From a checkpoint of a small image embedding model.
Model: 2.16M parameters, 24-pixel images, arch resnet, norm batchnorm, depths [9, 9], widths [64, 96].
Training: muon at rate 0.0087, batches of 512, held-out accuracy 100%.
Data: trained on gratings and oriented noise at many angles and scales, 395000 training examples, 15.3 epochs.
Rows from block 9, named by matrix and row number. Each number is 128 + 32 x the weight over its row's rms, rounded and kept within 0 to 255. All counts start at 0. Numbers have three digits each. After the name is the row's rms in percent of the matrix's.
# short0: shortcut pointwise conv, stride 2 (model.blocks.9.short.0.weight, 96x64x1x1), inputs 32-63
short0.0 107:115135150088154106091084159123102131180159073191143132163154099112127141102165094146114102109182
short0.1 130:149150172139137181143132135088075114073072074144094128176131088109118141150096154143079128115157
short0.2 092:150077097148094143120111093151161126123127125122158069084142125158123161137133127149128165170099
short0.3 094:145129222141082149169180089100146140143191103127130156154115163180186165165160108131137109190143
short0.4 103:166132118125092095084138175143098173063127077155193170133184128148096113198144117119143118095129
short0.5 114:148140166060118109050147135099123152090114157143175157162163105176037113106128158101087121169076
short0.6 109:091136106117148102104100151050171120136169126096107106154135124114126118155144171126187155171136
short0.7 114:112145177138124143165142125109178074189140150105084127132086119114145186061076131097130074172150
short0.8 108:169135074111071114143155123126120110106157105119137170132090158098153104102137101074115137093109
short0.9 113:176125149144206121148173112159132123162117113146059152154135146091116142150145058052102179088147
short0.10 104:191158145076099131132173120150078122158089134103193181131085093116111055122178129177170160124139
short0.11 088:052111139111148130120116156142105145116115149138125176138135125137112110165108164078132158142120
short0.12 094:114173128186095109111143109102193112138067131117136145172112090137039131095159140144169158139116
short0.13 108:113148169122079148127082169116125156100174166089165103153145144091151137129173119146102154117101
short0.14 092:148085170122092166136197166133118121133135098105122125147128127150122139141160170077144118153078
short0.15 097:177050140120149150136098118103106151134140125106155054116164137158089096172130123142113151141146
short0.16 086:122199086104095163149099135137138144154098078095121160191106133119116101105177121126163158130128
short0.17 101:145075148107136091156087084109100117127085093197100132120126161132164182145097145155197084153132
short0.18 100:162116168104136152169064112077137155085133131121150154158141146157175148130110104166126076167156
short0.19 134:106153081105096135200124184171136148171130124087104119135109137118149147156162105128150106118112
short0.20 095:158147174155164151176166119129135108136193098183188077172164174083110094130136085125147143203165
short0.21 096:109122107163136144124089114192144116138151147138173059176056112135090169131115161144095125089174
short0.22 104:107111144151163116064126133166052157109131142131218125116124129144118088172159135153106146106142
short0.23 092:154199086125096084131137119151125135147164052138104127150112135164139155112133116180159140154148
short0.24 092:104171153141179135071186119119121125172110103101084183129113150140114135176163136105089079136131
short0.25 099:109093134084138107128130124200078108208156100133097110173117113168076105137165135106135090142137
short0.26 116:119109116156120139111104117124152140119189129120059133133138164162113072073055109096076135159170
short0.27 086:091107137143185119090102099120160095142122165186116153081151100085094124146087114126144151164168
short0.28 095:144127146067164093110114158159132108139131126117172096117120093145062078118166119154160119134114
short0.29 117:142093036065131133150107116080153084139159164085139084179143122180146126115133075134086112150136
short0.30 086:157027125170162133084180112148149122189160125110151058119081143102150121143098143170152163129141
short0.31 094:140145143124141144124124104086119162062115137130114064165134141109145118125119163023085073106120
short0.32 081:126112134135144120112127122115139078118147113161155081177098113153058151147128189123118102186156
short0.33 103:122173109156080100134148090139147146095119041106158112108153129094160163150123059085069147067168
short0.34 086:099128178170110106153139120179108135080101147158151126172079169120146122067144115123104148078087
short0.35 104:081142161107125081131122132136111121158177146183177150123153104089118133170111140128166184155066
short0.36 081:146036126129091091120122112148131070144164091136168129113105132147153117131108075114124090104128
short0.37 085:101134118104115138115151132144133144137130161155140156101168129040139151148180120115067040103114
short0.38 088:132136178143103147129146143196115073102144114141123163167114119129128121167050143098130067107113
short0.39 097:133142124136098115121088166094146137143083140135145188136140129167070167113165144097137146157141
short0.40 106:163106170108161169138086132112131101106174158086131149122107181111168101132092160150092097120121
short0.41 088:133080191159157122164120172117113151148211122165191164171123155127151142150134157144149095163114
short0.42 082:147087112163107120144181156146116116121210114126113153115104152159124116090090177107124172129138
short0.43 099:162143108132094128138087115058142147131127130054142115144136073160152082106158109093165133128121
short0.44 096:142105174186131114168147159137174116131136166157090143122140141093206137133108067140070091094158
short0.45 104:205174146170115118132211126157129121175111178201141135144196143164081153121128135184128140076117
short0.46 102:125131177086179161150196152103151146105168100121138115107094159064186117142116117143100052127174
short0.47 116:070118179111173129085116133158128132100152114106116155059148192160127159127112184067176052152155
short0.48 110:145110095100115085095091173153124126054137109164132131158109117141108133139135143153163125094137
short0.49 083:163164088099153146125090118046123091155103097113122172102120118149126201149114126134108186139117
short0.50 082:118045126159110118131155158146141122147137105107120140067126077162140112116120109115159088129119
short0.51 097:163058139174147120102167070140147165085102099078191082145143176147170153114154147152131147099122
short0.52 083:129126111073107090117160149081105087157167136154121138153052118186183141160128078100174098094090
short0.53 111:189113112129153083137161129113127078121143061136134118131065130108107133120127112175131131121069
short0.54 103:099155168093121128166136098116150140192156109080178095106149110144138112054165183168142068141149
short0.55 101:081136105082177136138196132120100120130103116170170102136126136091176102167093140179156147152077
short0.56 100:125047155179129141169151182154080112140122126085136083103138158139149134134088123124124138146110
short0.57 093:081096154084138134159171130134125160136134086186132129174079165170094141127140156134137162076188
short0.58 132:115130132117142094147130072117141116155163137091083134078107094131158122137137224117063129092155
short0.59 103:109117115127122082153122162110054199122186126147139088091077183112102117147173116123183178151139
short0.60 073:135103171079102131133065147131132087151218113142102135090146158128143153147131154216129135153149
short0.61 104:100055128132138152130160080106184121148114132141184095124078137105108173151152074180128094108138
short0.62 101:184059103165102134102136149106128154123092106081122113086118130140160167195176122069161102145158
short0.63 121:174144115140166140104155173109113116199117142107162157208220116128124114087074146134098126140055
short0.64 096:025196178092094102133137166116109112128137173142095149123135100111123120150093104185090102160094
short0.65 106:147150147098147095080107098103126146162154125180122142135142120107131144161153086154118093105180
short0.66 097:076108113091106125116155151171088071102106129116142156124138131142133145183191122106103137174136
short0.67 101:102164156135047074146070157073102046116097125099131083095125168093147106172123128123109139189161
short0.68 097:113149167167155143097095175113138135154155127069061162101113145138122109184127141176127139190149
short0.69 089:123101090157112093110077203132129162128112161100142100156122091199071136117104141136149205139130
short0.70 089:167083151074163142128084165147104147122096176130135085161132139086141141179113172144083062148141
short0.71 107:085141129127101146106155095120115106114157144148126163107130137072133118170120151114182118105142
short0.72 083:125067143182089169120156138182160114141140179121132078119120129121142147132118083041110162150121
short0.73 096:131172143130141113145173089151159152103108179135109187174148164109120119141104167137157136148137
short0.74 094:159110179146067066121114099111109196183097099098126129092163122083158114112124130103167149091092
short0.75 099:120105134129180109159157140140146108175160164153154100114061154216117149127093143134084127129105
short0.76 103:143127147097060123106149213168139102166177122125141162061109101117122184108095147186179150118149
short0.77 094:122161145124164132119046142131107154121121141134133162178146066132094142154113122136141131164147
short0.78 106:090163148185104065172113087171124107156138157102148150145189153084150118142156133231099153175132
short0.79 115:164095133122123117103126183139112181116197132166125170123134121140121164089141136166116004091165
short0.80 092:082087148089155139143166103124149142106163192151119097120174154120108118150095072064149120144164
short0.81 091:167105133084134073145162148062094121162083148164091189076181140145104106131131111095160117146108
short0.82 090:087144136109102144114158149149150105093098089106194109081131148071158085109141178187083085188149
short0.83 100:101093145066127178161105101142103120092121152174120134147127154178123119216188156094137106127156
short0.84 086:111148083122126116078197148128108094145088159084098123091093104113087102036078148089094154107111
short0.85 098:163157151164102176125112119163142059129145171092137137147079200133108119126091072120051056150129
short0.86 096:169144097161130114173110151130150130118121096153145182115074141083141126078156113097115146124122
short0.87 111:102139097144089106069077133115104163136124137167140110175144152129137083164107140088122152157154
short0.88 107:128123098112078074116157136201062176188119124099125138143158179143147135100056120150089124146128
short0.89 094:141150156169116141136177183090133059193151160134114150145056106091179110127122090128134163104110
short0.90 104:160118165134146155105145114103074076197096141176147163079086165131099141140102153099135155117143
short0.91 091:170166170148099154119107131031111133137095159114106076122139151092129155152140142141130092137175
short0.92 095:089171147113137087122174095094115100076088137143155107175144175114116163118108166074107104138103
short0.93 137:184146147107100078128114095113140113113180140137137075102128114095152173164170152118166117186157
short0.94 092:152170164141166079183091059107158111205143135125097109141139122143143160134086128145130072123106
short0.95 097:157129118108164122146132178109116135127117156174118121141115134133144069087070153162143125113155